config = dict(
    input='log_mel',
    encoder_subsampling=4,
    decoder_parallel_block=False,
    decoder_positions='rope',
    decoder_cross_attention_every=1,
    max_grad_norm=3.0,
)
Rows from block 5 of the audio encoder of a small encoder-decoder audio transcriber, named by matrix and row number. Rows with one number belong to one neuron. Each number is 500 + 40 x the weight over its row's rms, rounded and kept within 0 to 999. All counts start at 0. Numbers have three digits each.
After each neuron's rows are labels from the 100 clips, of 14976, where the neuron reaches its largest size: "strongest on" is what is common among them; "loudest band" is the band of the loudest frequency at the time of the peak. Only what is clearly more common there than usual is listed. The data: phrases spoken by 400 fixed synthetic voices.
# u: gMLP up (value half) (encoder.blocks.5.mixer.u.weight, 576x192), inputs 96-191
# v: gMLP up (gate half) (encoder.blocks.5.mixer.v.weight, 576x192), inputs 96-191
# out: gMLP down (encoder.blocks.5.mixer.out.weight, 192x576, transposed), outputs 96-191

u.302:489508486511460502524494520514535490471502418522460522484500479499437495458481515550501433476520584424456503500521505479575434531530482484550572528433478580523488568544563566393456543512539433545433515461503493474492548463526524501476480529471579524429551525454529530608440529542546502541
v.302:555499455516509484605503519449481480469470520456548568497495467466501463534519495465569498514531476545491533529531483424417550516590426447504473515505469506511471487437545405454469540504453501493427587546464511450430512518578463485538477533527501497466521535528537511518449563494537535489
out.302:499537493467559492491533571541427491501508546545510594548454537486477410503564445572491515474501528526520460542491559459508532512550524500509425462481515527595519577519448483527477521505537572447517474530523506455520596587497558551532559502515613496519530479559504452587470459539506540503
strongest on: /ɹ/; /θ/; /i/; text has "three"
loudest band: 250 to 500 Hz

u.124:440507512483574528470417486500508487558428481460497490499473467442567504506455518483473563544442522494543508471490477573481509446561500444499463433557472473510555473456496531473463557505536491492575479484562491460451434507513452520505482475472493499567517471502481507582476500487530531419
v.124:532561462541515551478434474484444522484571441473502523456491432542510504482503540565552498534517400485536494513484537519412466518510473454515480478540577540528440469481418517461492472466524536464510524548465510528537486480495527509412464569407463465443546509476520528512590394487538447512
out.124:534492503464498577477528473497520505531515566539497491501538498454532508503519573547510482564460556527441505522478515472499499492488502478456492503468565482530459474494396508498439429483469480489595508512521484488523483491573518529434549500561522497455461464497485450505556580516465518569
strongest on: /oʊ/
loudest band: 250 to 500 Hz

u.71:474420542486528552544465514488488516558542399460456451446433475473506494484497442490564421507464511521494551522538515480426492571536502499473426465538517468480448524529519449489521486489507473444423529482523501438490506478521561480524482606535535504458480553480498601475551494543425572521
v.71:448477520533540551468437536420492497453463466517556471442483572495501511526448469536533493519440500526566480536484524515460488551546532463406494535472549439476489470551516501486547563632446465404480477472479510410581544458514442537439556466488461531483448476520518507520430465513543516448
out.71:450527547523483540497465478526489535490476475555487498452529460490514540473423526529499496477516491473561522415562527512535503509485471497555479528531495503456547531468505477485488505528518541462467423530460502491524515477409537470450527514472460523523413487567471555470479501510503541520
strongest on: /ɹ/; /ɔ/
loudest band: 250 to 500 Hz

u.478:530491447515531486526543486561515396501460462493485465567491529502454543483538508459511546509534429516586419480459459448451473529489500480453505504532485516555443501548502560479520459490499470500478469484531499448540440494502524585553526509429491548632496474417510549446458475517495535559
v.478:493543616535532518548500514532553527547487505417441503482514467463459523514536539464498478531464484538392474544570555480481532472427518491424482457558493525516450530516521448479562496572492429518506476509486555529490510464503418489567387489525482575443511462503537530472524502465430506486
out.478:492503321434486469549478568503546491469572503486452510514449552437483497474480490492522497612417589473494478487408523494489434481512462537508482537493449452459513479445482495531498475538443530457500482507496476497493490502436537483497562533467472495464514495549541509526526608454546453399
strongest on: /k/
loudest band: 2000 to 4000 Hz

u.350:537471550558551527516448496436546495505471527564440513504489565449479462526537567516499521481553454479495474478537478566527529535523538582451521499491532444513519499519493537446488516388483447451449501504537569536499548403502576579541551512488485521463443478527428497396514541498537568482
v.350:438567547444490454455538512440538483565568555509457467496509477502495513468536456546565501551448477515549448509598468501494486516433518472458445489492499519432519554532448509573505574521469460521523477435468512496520485410534501490482513499509510473480479509545486501535461499422583532522
out.350:494560498521512527432529523451445477574471458512516525529461480478521493398487546471507453543519543503564480494418522491496568433518528522460503405472539429489493443521455452538521405549560448528519516483548511505483416464415439454512527483555536469509488559465449520524398431524519507443
strongest on: /oʊ/; child-like voice
loudest band: 500 to 1000 Hz

u.344:445477477522464562470508546552565381525541550439525496527587536495515489461518524466470522428445476467498504537558566518513520506544480517505536521458434485492460551452554547526568568494537483543517479473514502502528453549473473516527478531487557595565560497548497512466480499534520529489
v.344:493489543498526556505470491489572453496485459491533445496531481450483436419518550495478519430470530411485491424498524511565432443451501484431475537482414501497532492415597457508439457542426504518472542502541550531495549493552516532553498512485500589561552481556544576501484458598417476491
out.344:569542528564460485541506404486504480479544553470532542509430458541498494559485536466440488521546551467521502446501527482534495497561525501497469529550605553489488495506452536422500537510511512494522506593515505504505440498588533539495464537387514538461500488473514498493537574515469415572
strongest on: /oʊ/
loudest band: 500 to 1000 Hz

u.561:472448504457451479477455507517405499507512481546441453484550548470504548538524473519522491539533463560501472429496565491467543473503480533517485476454590506482549487464537527477476460500549493479411559459493468507492506510440563416456462520467482515520487537490574546585508559422471496430
v.561:499494484570484506534501555513524508488526385462528523514515531492550515580525489508585513455499528499531493530503569458500494469539464533535492592585467439496541500526491467515521562527469435485483544502477442561558482497507554501528496506561486514527491505466489537524490418419578543441
out.561:525487522475510462517478609446511408427470535516520500477489509576494459566441547539480555531491503533562533481552538522505408588497494540484519443399532391510506499479595485502563500516503467526521515509477559522527494469538488538479553539555486476484548501525453521509512490515474493574
strongest on: /ɹ/; /ɔ/
loudest band: 250 to 500 Hz

u.420:488527416568511457440483510532475519562448499488490450476510471482535509555498518505572501455462519553529530486552547508446462436557511512480526546443535549458507522457595419497503559535507441524494517499491555574496535427496471543551469462510571502485521436475469472485539494517399530496
v.420:548483511562503462519464522482483535520497482511506531524479522501375491463472529521432571512565502519482489496540527527562476454465509520466518438552429534548544498543444515466578516563479463472528458505480463555546509500471444474580494524495528514593514473510373502418436472411569501460
out.420:529458527455515454500514591446565543471521561504462488528501489479623523520490523467417512511540475507517562512493505430505540489460490415507436529558454411488468630548540518527567478533481469502513461467449579501543585542513492490474571444508461539523439544541508513498541509523545548462
strongest on: /ɔ/
loudest band: 500 to 1000 Hz

u.351:534555491434498410523514497536469568493520488511498500577524465502560456524510420540475512580438499426480555527510537448471524481438433477561518456503528493437510523530488548540520529532506512562517486498530517432529534483551461480507426482530453466520521443455495495518568466562499559543
v.351:513528565543512519540538482557567498454469537451504508511501474467366448551478458519507425549443463526430486500506559508524473630483570545476465538472497483519549547550521475467475475504488546478514545469480504552547541433506495476401436571457449517421512472520500538559487498487456569514
out.351:555459514485504496522508473459562492513462452503550576474432486487525560508474568503518505511424509530422502489515477583449479494477498513531578492537553613548478536525488509455536529492412458443550519490572500480498525604528475445511478561459515493417544463533534496448589438474503455508
strongest on: reverberation; /dʒ/
loudest band: 250 to 500 Hz

u.97:482448550475529514504488515490518485446481488491553500521536423441595530503536545493528536497514504517546522505481528473460515545450520469541538570520515557471508473480453603546492399543537556497481449577471453405562495494512524425462481578435516516454458565552516477503471465519506415426
v.97:476518429519485510463453532489514469512544420502485561539513499470567525390497462439520503542614488529582503453560520542526446503462479456532534546480490543495480465499560562571482512457477552506516471511558553513536481514472512528582499576487524543542493507490513505494510515533605538473
out.97:460477548539482580518468549528482489587467411541444428431552529464520538501501546491542473493483525498429500477442492601442559515541511497515497501492430464533494461493512493556497454533491536520522529507526390514516558449541502547495490534481517525488523511509470513529498568480523439549
strongest on: /k/
loudest band: 2000 to 4000 Hz

u.527:501492510488495529528468477514506432455459524488556471457485459478456485497488487442445465480398475512509520532413520544475468577431494561488529535497498427482528572547503484437456500547526536564551449472540537441504507485494526496537470507564473539546507500483509421524550475479566546478
v.527:539506558444490407468431436442518498561468604510568497429520494450559517475462536488542534500493534542471389500400465475480487473558485520487456482488525483541572482536437505526513511554515488475550414476482484464461453527535537521512451450526477482530553416527490425523555523545514477505
out.527:514522466477473487463411460544474504470530572454449505481514522527390542479467495488459520494451510640548541526582490470555447595553556550493454470524573528437489485557537414475450478605444455524515508547550551444525400472466513536489525549497527501473504525480485518496467543475570528448
strongest on: /ɹ/; /i/; /θ/; text has "three"
loudest band: 250 to 500 Hz

u.330:518538522475496520503514569494484497508483484450459504489520516546592478530491505548478538479466496456464540503420521509479530430486484479529467530525525509499501503465475476531560496454434473512478385457495578488462495447479522482508480533439495346473451588529540477520503500445528504429
v.330:485513469498474513513517519478508550536492464465501496536521571470587484492477546467535495517542500467551458475523539483454483520476501467489508486461518469521437505451430532486567456466390523510470517492518437525479486551492481508583515492521481543524489505531557442440422490554550519500
out.330:464486411457388474501549466475576514436560489525547429463583457475527363570488497520456491526498484552513557520479488458476592529425477549497514452499458524519479480556558561475514472554503530507551534481517495521492559468544536551539483491509481518533523525498512496504507495465560462455
strongest on: /ə/
loudest band: 250 to 500 Hz

u.428:510499483484548540532524471501501517531522515499531523505497511488580543512487530486480544492466460496470522473436549526498499514584553494456505534592490546508534502433523487578499547581549544532589494519591569489482463514525485407474494599438477445481551489435464506482425489595519437500
v.428:520454494398510553451517489432485518559491462465467479491479481475471510428494527527554493443484534490527495478453530488496491499586480572476497523412473536544448526497509496513525515459583513562440435527494445474485518445473514428457526497502483439551528424526619511583453541535515539524
out.428:469432485483464461482497476511494521511451503482529450451574455437502496493483524531478505431553464525439503532545477544556462507552500496513463586471499412499553541523433541499436467495592498430519554517538441540520555530472510456470417510443453523499512572512487479504498603429496544454
strongest on: /ɔ/; /oʊ/; /aʊ/
loudest band: 500 to 1000 Hz

u.393:482510522467534470528532397478532538507489497512389531569489546477469543544522504498531537450483468500559488489533501519433460426556461485507553472483460480530470466471489515463466478500489512500501438555500554527522495520474524494421467520425436503421481553488538519530481592486524499547
v.393:523546575554496499425449477565490477492415511464531495489554488526487464539541496531534496409540447508456514585487432525514479505575502535529494507501505472501522494515511507545519459560469543495471434499565558520526554480477523565516501435553468462458495549525453562494473510490529493493
out.393:571427495467547525511499479401525539482489474542534492471571435469522505522476447532468504502480576510496508486490537503537487483518450568402438524451532504436480465423478520528490481403486507495559518549492444527547475486522456500479530495546473449472479455528487566505549508479495551548
strongest on: /ə/; /æ/; /p/; text has "apple"
loudest band: 250 to 500 Hz

u.219:497449489504504536484595494477527545417449508560484508404561511519453486482511523479428484551515525450567472537509519550554470543532482515484514520502547515478529530485515510495443513515438580489527532520494448511403538508477471482512496569507477526458472537513516474450534511494548598520
v.219:481534471536463513457459502502543465513479527543528437478522495541568527517549486508531488470487469504457452544518454500521518416583473524516467530405420536461519542518478525535484486522579513485412488571564557538542483410575559449508459538545475490493539520534516537501478521544554536448
out.219:548547541587542492551552537441453562541516557499488477490526528529536510512466465472433465620464572529536434489513469515541505521515525473558395547513488506517516482490493487468528434523466490443539476521531523429575580512511481551450546594490533507523502526470556517513513491499554473494
strongest on: /oʊ/
loudest band: 500 to 1000 Hz

u.115:473471463451523534486494508496461553480408590489431552529526456585462503499525513506429515497542495465483466579487479493432471459435426527428454475606489465517478498487499568396492549416432509446489465511510469573510467514461479504511490471480485475496518566524540542468471469553452442544
v.115:484487529488488447593476472478450425511456473511468531474415496469482447509545482408521521534413490561472478519498501481442461469497488551479495498507492507486487489442464611547547484531491464447497524420443492477432527566492526514572540563526497507503560439483533505528532439474495502488
out.115:503550534552442505446476450532478495476450557535532433531482467507433473484517473538463575461490443542524546497521582491533447628522506438484519528500518509478528545538463395523467473529517482563506498512468412520513486531551433485536468534473515443512515473600470555526562512538539456513
strongest on: /s/
loudest band: 4000 to 8000 Hz

u.555:537485433500502463498521455487545513557455461544563451550456510478487466554506493521474514539472423451487569469534525527461481565404477530561416531495526464561479470450537492507519472519477469561539495487518549532448403469478498448446492501502485429446483487453491519520474516504477528573
v.555:512466539605463498486521529437516518504515509470474447543464472437451557549509452507554539476476491477461528449541497528407494495451502580568514597550501506472541494505514521483477470545463540528513509503493522468565501466521494525478528524567455483515525464534537553512572452424551460596
out.555:502530497503479468550501526533492509523465573491479484442586483548506544481470507505475545479512505571443517458505468503456496473489552515535537510487482522480472470463522512533512489510458427501619501567493473518536521497428502533495583505508486556533511416486493430576488571511506489515
strongest on: reverberation
loudest band: 500 to 1000 Hz

u.408:529531445517582469532532538550512444594527540467508456507512438526474520501452517497444519460520504491543484416502579517475488497512534591561473470509478465466508501494513539474527475544496524489559515521447508502479482484590501485502502521500574538468491558466522481505450441503493592502
v.408:495474489420505542464454498455444457519504481571557518526489471475510455436492560478495500548495474482474496478436543556529491448588504469506507526487480527459582502488574577473565501470483449458615479506543515519559452501570552490466442534572432530602463483530527495497556474510564538576
out.408:516493584536485463533447522539502513443487457521473601434521495511485531482537413453508434430529539502535467552512408489532460490509509419505500568455503484463550495450555470468489507480539540475460515513525553437516569498528592457495520573533532550516532512565542519531572577479523510549
strongest on: /oʊ/; slow speaker
loudest band: 250 to 500 Hz

u.320:481561482520524485520510510496493537494489493496417475502495447502512543455435516490411539552576525485511476499501486416555537548483506479481539539544482503477527525535528494567473533463423496495513480490464544479463526543525469400522484554435524515494463542509568448607494458519521532528
v.320:516459498557499435523510443455549526460484455471525429479507419385470522605461577497533541532589486444463493461513499491475524509486430519530480455481469613506451514454521494518463582497486502517496501579450492501530501524493525479494452487491555566539501514510472523426556630500514518537
out.320:529576569551504500506482485508464499509543473485478545473496541541446463495531426419465531497503434445542464583535467437519453512503465513468475460494518549520524516466534512503543495502520498522555539559464557549508529537449521533521483540483500470507486489583513529525429473539461498495
strongest on: /ɹ/; /i/; /θ/
loudest band: 250 to 500 Hz

u.348:517446487494514498394596521491598466523460552458472491514472575569540475465461488515537474522460505527575517485461474497520512548541513508439541421505579545482440570484459497456527509516548461430476495461441515536523416465515451497465493510554502475519454536512442462480509509541456454486
v.348:495456445473539462483517481473521535515518440461503476423450514438431472489556498414525444446502547559474465506513502490560491394501541449454607497576494454386455468478467440449552511490458450466489461504470501469492467498399496477489520539533541487531481490494517542564513513517508408463
out.348:480478415527550503560552495486460538448517521555496533487464534449452536521452535458518473464520480555492493507489490564478490485522499531499509495488570548508440506503413493500539483547474429499475508493510461482518481488513542518511539520484499517430504561524487488443540481468459572510
strongest on: reverberation; /aɪ/
loudest band: 500 to 1000 Hz

u.106:534520478508550506458418485453480475418500420524418495473522490528531508455497474474565503486458498487539497532597539488516446512542524546447500463471500516558508569513449485456480510594458491565581454535517440446525476466530532502453492536494476484486410495481547472546427402517473572529
v.106:481472586519490521468551476481471511456442438552474472563484511527511518479427508494472494526537509527517445504528572544524561551458495458476514447452536475433451513463493496410511460471473500502587497529464529488499547547579545520594506517454488561518533455508568484503502497577575533492
out.106:497501551551484500510452519474489539530471560543452511461534495477581517467570535474444433484548460506514503444530439459453569543503517552563549466542523525537561527426521541456521470592491446536438517515559517484505516513557574500455442502449557458521512420500483507488406467525527515513
strongest on: reverberation; /aʊ/; clipping
loudest band: 250 to 500 Hz

u.222:551448512637519479429525534506539444461466424551553503447544535504539490553525489508504552469554504509576510414536500574519543522463431497472512507473574545518493482496565537515431490529470588526507485550462487494565561471539441431511553577456532516518513450506552492516534514519532445514
v.222:518496487533496532496450474526517558433468551526516467491507551455457473498442458501486526523517503472524491518521498547554500457556536528492545540431452524512467560475477538587460448540454530413523523518556534489488548471509433486478512500507560511501449485479511455465452485506523543567
out.222:563538445507459503570474592526584502474572421524417511486463466500500496471464474534533474438494435500524513485516448464600506571478496509538469472575443633501439452523473511514484489534509510432529492484553530478475478418524507478542522537512464500483539551502508499543505487456520442491
strongest on: /ə/; text has "today"
loudest band: 250 to 500 Hz

u.373:467514460468495470488597477456502437473499489460481490470565442484534502538545512518458518540511511496492485543483528538541578557465521531475546566430521487483531514596521616467535557496506536430510489557459440487536569490498502501560521440496562511582478553581477440481513487495461441508
v.373:507509557414476470566476466448451496491473535469602442592516528482522507477525528595518487521471483465548521512473456488526537531500482504454502468482453494469511557630468446504507605490519501502506530523568518438523511465472523489521497461530485477484502486505501428507525485575459571495
out.373:476463478511476537441458425453491564525520540577496470520474506537443529495496500566494564425530513476540474514523523518496556452467548515469579491520453505466535516461491528482481477499497467454448533527465551436539531457481436502488497454430526513554488417554500516476485571490539487455
strongest on: /t/
loudest band: 4000 to 8000 Hz

u.444:499560499544505549479500454626534499476483535525500454483472516545511517466482523469594467465494456454543558517501458517557511567526516447555568473553598519548590469484560490476493530538456484426555470532517442481399564496550496517483457488516477532523509502500529494474502565465515425509
v.444:465453498490445497451499487490478551412477437423519466535459543451486490532542434500430461527514476470529473477501482478548479511412522467501476428508480554512502525527495442518524417526491564490516536427537480550563504483486500551503540491580514507498479576422505430482510530456452487526
out.444:564417491513527489531411522530611531452436489532442462484533522479418508567516507431529461569485504490463493465547477527403470484482558495475470436467575471502502520493494537515507489500542538547499490458502446459580507449484502479516495465498539514507515453485491542490552514577445493498
strongest on: /ə/; /æ/; text has "cancel"
loudest band: 250 to 500 Hz

u.365:503476480518467526470568458484479479510508464514506472546390470573504462483425553531518496525457601484521542482451535498496581536496538490479473517497469570499507552510457494436517558527526524433434519468499477513439521521490473520487545399507512503567474481500522511514566460489499511549
v.365:509516428454500542468510502475476477490549546539580447591502480476442492460509518509508472540513499514472509559511594435465505525450529545488520482509461470477470460464528580490497519482480516531545498410536535538537476486455474507525438446576531509449458529475534444509504431548445498495
out.365:462515495498501465499477530473506523503476496487513440561524499468509519539515498485633465523485487544441514459452499445521465518515479450469498475512455493516508491453542470517637518527515504527443489454517527546571561487580536494541531507438486489454539476505405473553540455455513505444
strongest on: /t/; text has "timer"
loudest band: 500 to 1000 Hz

u.176:553518459571523496504547517434493514492444489517455512564524523492454512481524566524480557450443512523568532435547575462540525505538518446548447476528503524549448532561500519508433503521468438463579465515507457516492519432517539502533522544505453525472464459515519509537453503517535568534
v.176:520537527454486528566555469546463494533488505558510544474467493500507473463516489526506486512496558408510475455448486469473501489544495517536545580464484435532559573468453474423502465439463536505529475450521480531554503434528512502448402530526501510476411521520501489495501495442581518536
out.176:520573482439452499533507508513535478480507467509490526446489568478474562451516418406482398482543567478547550526539444513530549506525537514508549511477481497486557473468511500504457502524574498505482472564566488438549507528508561503475525484499560474483478468495518505591549489397480605510
strongest on: /oʊ/; /ɪ/; /z/; text has "zero"
loudest band: 250 to 500 Hz

u.563:514430494447456490505532481496481551490560474429451552454490476534426411528540547478501497472483529543599480456486510457549508549457497537500518551463545549547454493534567487471484538466494497585530537520512432538534503498509515492541563477453525423465432552556467489492525537512500558472
v.563:493478541425585427508514480470476525509469510487499558449465503465561546523537550516470560429483528520553439458522578420573500445522515458501476461438547508535525601522517536501511505453416511565517473483513576511521420523479514513452464460557531468469544461506487472533551560501455565529
out.563:513492600492484543471519492498468464493509507514471523512547508514437517456460483436478442534538510569482469529511417555505491452451479499475521503497526518483427518455416531456431566591489506545464556574452501477535457499496487518501494461536484501475520546499466491494443622426590485476
strongest on: /oʊ/
loudest band: 250 to 500 Hz

u.169:502547592547512517481544511523521484481445464587549452466519442468540499559525527519455490481492477563525520507479583514516570590488488489507506502568468486532495491565575476489486519484469428471515519460498474584486553493573562536478497518526538473470535515440476498518494469503453547487
v.169:570516478453483491560469473447499448524509468475548477424450512429513513472450531485535512521504486445489464451452531482482571492503469554460517511525449524537460436477463488476575519446515489484494531477510454481540455505412471477553484513495452519524560461511558431426507463504521501470
out.169:442495587523444540503493415477510503551506474521529483485468511611486537547485561534519451511565493454467507475506512449507460463589522514569486554438510539486488547434362474466569554545495426504490511538524458506543473478517473536449546473563509468471461486531503485430469561508534470513
strongest on: reverberation; /ʊ/
loudest band: 500 to 1000 Hz

u.337:468470490519455584536472537470499468536532568448480507604512534449479492452512547485521510479517470574420501512472443461493506549517406542499480497500540541460474490595546586518472508469501444522475563533556537556462526479514577499501504518528490508500430545509478472529466491526489449532
v.337:503517471438440514547487514509513465453554522523474496468485528506472518463476464487486477469503486531460470571466533530520420480422454506458479489472512500409574485543507521430502468488483551560494510537539500488531515473534498453486481530521501531490475478541477510508452471546453529529
out.337:522493505481411528510534519417490511515529491460488509470520451454506481474480529466489544459494500437512460521526561467485462491542424457561577555555493488524470469576481428484519516440567466546434533496485450473499457460560498535571454533445429488490553451525501612509536484454444504430
strongest on: /s/
loudest band: 4000 to 8000 Hz

u.476:515482533551415399421541505451560482490471482469507509567577478461469529492516487403441519459571424492510503488507507516499553523496483519454494427486471534420503518525544547473431569474524482463484524556511460454466519466501430513523500512535498513495458559471490478487518480516497466473
v.476:483503490429528519487555500485473410453451484477585558460532502468511527468452559416513449493551478478491468450471561530472558483470479547415472502565500464438489495562534603478414502435504523532542544529505486511515501480513482550557467440514511466572485487454520533488502479532502442542
out.476:474468529524463560528481517486497481543471414541543490489474475479521486444516471492475467495454509548520457472410559518499471522480530493609531535484487534419480502494507402559573426493552507461470493518589490512461524507493514519404499527508412491531606531483520487442531512533431474517
strongest on: /t/; /æ/; /ð/; text has "hat"
loudest band: 4000 to 8000 Hz

u.375:559481472513426503489566512525550516489502457603459534481450506556576488485472491506524526495498465433507473474470512546584478543401530513535567411505478491513514508446524513519501486558487519579503530510510480561429470528477441416467475562549483524459491555496530533544517507562470474569
v.375:495461475464448485472459513471525483533561497493489454497392498516584500507494488478485471528429486564579548521480422511538526531450514486487528492512493504495628518440512470510443492543575488451533478458473427523461489456478517535583493458524539514543478492432505532422479530606528459520
out.375:529486476428514407501515368571466499473477511414521524544513522514538520551509549442467469531498521478415507497494524555490529469553465501499547504547566404537544503516507484491527496500521493440501505506540516518536536521498490451481548512585500535515461450514484485522436641453508492507
strongest on: reverberation; /ʊ/
loudest band: 250 to 500 Hz

u.494:512460493498559481502538484488448477490525528449489532515473476492465533533466508539566468523453502510523453502482560538465604496552409527468565456446508467502519482448391543453495523500477517445488479523425448505444418487475501458422535469476483564535502481419480470517558482564492482510
v.494:541466477505549564516588525523529474559428452464510492443497593544461504516507482474514439526500483576568537476532509561457532437545558543488521519461467481493531512514494484402514489483493536440522538478470502496502493589468517510497532566506520535478451502519392541398496502472477488546
out.494:495508509454493518517504563461545430549548509509491505527553515503543494501494543462448457438501467550474477449499484494437441444487436478502544478486551510464504538530566471539460568519486424533556454460474503483475487511484532528497548413479522501543459527536468522479512552528484494565
strongest on: reverberation; child-like voice
loudest band: 250 to 500 Hz

u.386:518461508442471529473444508487471481475546446500471425492509535524467541493431478539420480488498494466512417506544500510566489470482451478596501488433414540435565521472576452497550539546499406512465474531431456484464488585487476485456541551484481489505495466430475447532517405492480560474
v.386:470572530526540524542524525475494475475489512522551481523472470595502472529551545502583456471447527537500510540545543552526480490554484529511534499439453525446552485544508460469571599486535456536492493544480522498453412545512438498552479515462491542442492559510471565521497524475580449571
out.386:544486532480421581495556556468440504554460422530491537411432505458470529522519498523473514462593571510467493513526506483475512506463482420468522485487528545506476489591485504546455406494472469540481490511572527543476479436518524565539494456459486486511504466491510478500504515482413474532
strongest on: /k/
loudest band: 2000 to 4000 Hz

u.239:531526521514459519467520485581550515539480409565497465495539430484478504543520545441517485387497488540517563566502469486428473491545449490509537539511436442578462524492590500508496536562571499546474449540514483541498478568516463553483522466469526438534518543475444465524485444553468457485
v.239:521511486534570503460471484482486584475542464486519476548532567568471500518478481464470509535551526522518503551541450448499542554484563488505474473484488458566472512493542507474513497511552423509622502438525614495514574591531452492493468455447533459447507520506482442488477475464531492513
out.239:514493548517542492488486552459530414529555470510494583539463525551515435497493454617499564489493514533507512483534557466478463466472500543495545538481447418457508508477526504617528474421485472523492538474548454499513498530517526591522546440516479530482504426523487486502471542502518492418
strongest on: /ɔ/; slow speaker
loudest band: 500 to 1000 Hz

u.524:594537427453494529570504542526427499502471467509475507532490511503491489477447408537476522542555426567474466547483533509596467493543521514492498490476462499493487516423362443536520478505486593557461518473536481484475491491395467453456515523495555510439452514457525468528512517472478495529
v.524:566468449533528450528443447515471461516510545453493520529508585555490447547527449504432507559460505504543453491516531499577545546470425421439532487446493526522477497508494504516503452542571484445515509526462526566505531501534495536430479508485461634565461458493470512522473487522467531480
out.524:403464602608546470526509490535437591500508545527486446431492440583475565372514493446503435470508511534468543459469536536545508504455441502523588457502508490567475553479511505524500530514501493439485521488507474531460487523504523471506491462449487495471479494508479504470508557416499505611
strongest on: /ɔ/
loudest band: 250 to 500 Hz

u.263:471510524448487420430452492507549423538521476512525567462514475471611454464454471500522530499450461504488479557529560414413469551490480413510484535546534483462450469542422440503538546526504558567482459489482606566470505507462506575576488485441453433538498469490463509496460498492488489460
v.263:528515503471512447515482457483501463491494519451477493558547539468525514457514517451463435549522540496514502468499482441570471529503474467562472436535528493591547504512520494474522426531525518484469482491480528491452466467381438474559476568517480482488520463440481480475485517463460435490
out.263:477417453545488544572515507532497494515593509469496552491440517540493508510460527535554468555471488446456549494455528495515491534577441516481466450525523456432502473532525469495479514525593493440430459499501533576462528547469530531494419551437514454465483546547516494532470495517523401430
strongest on: /ɔ/
loudest band: 500 to 1000 Hz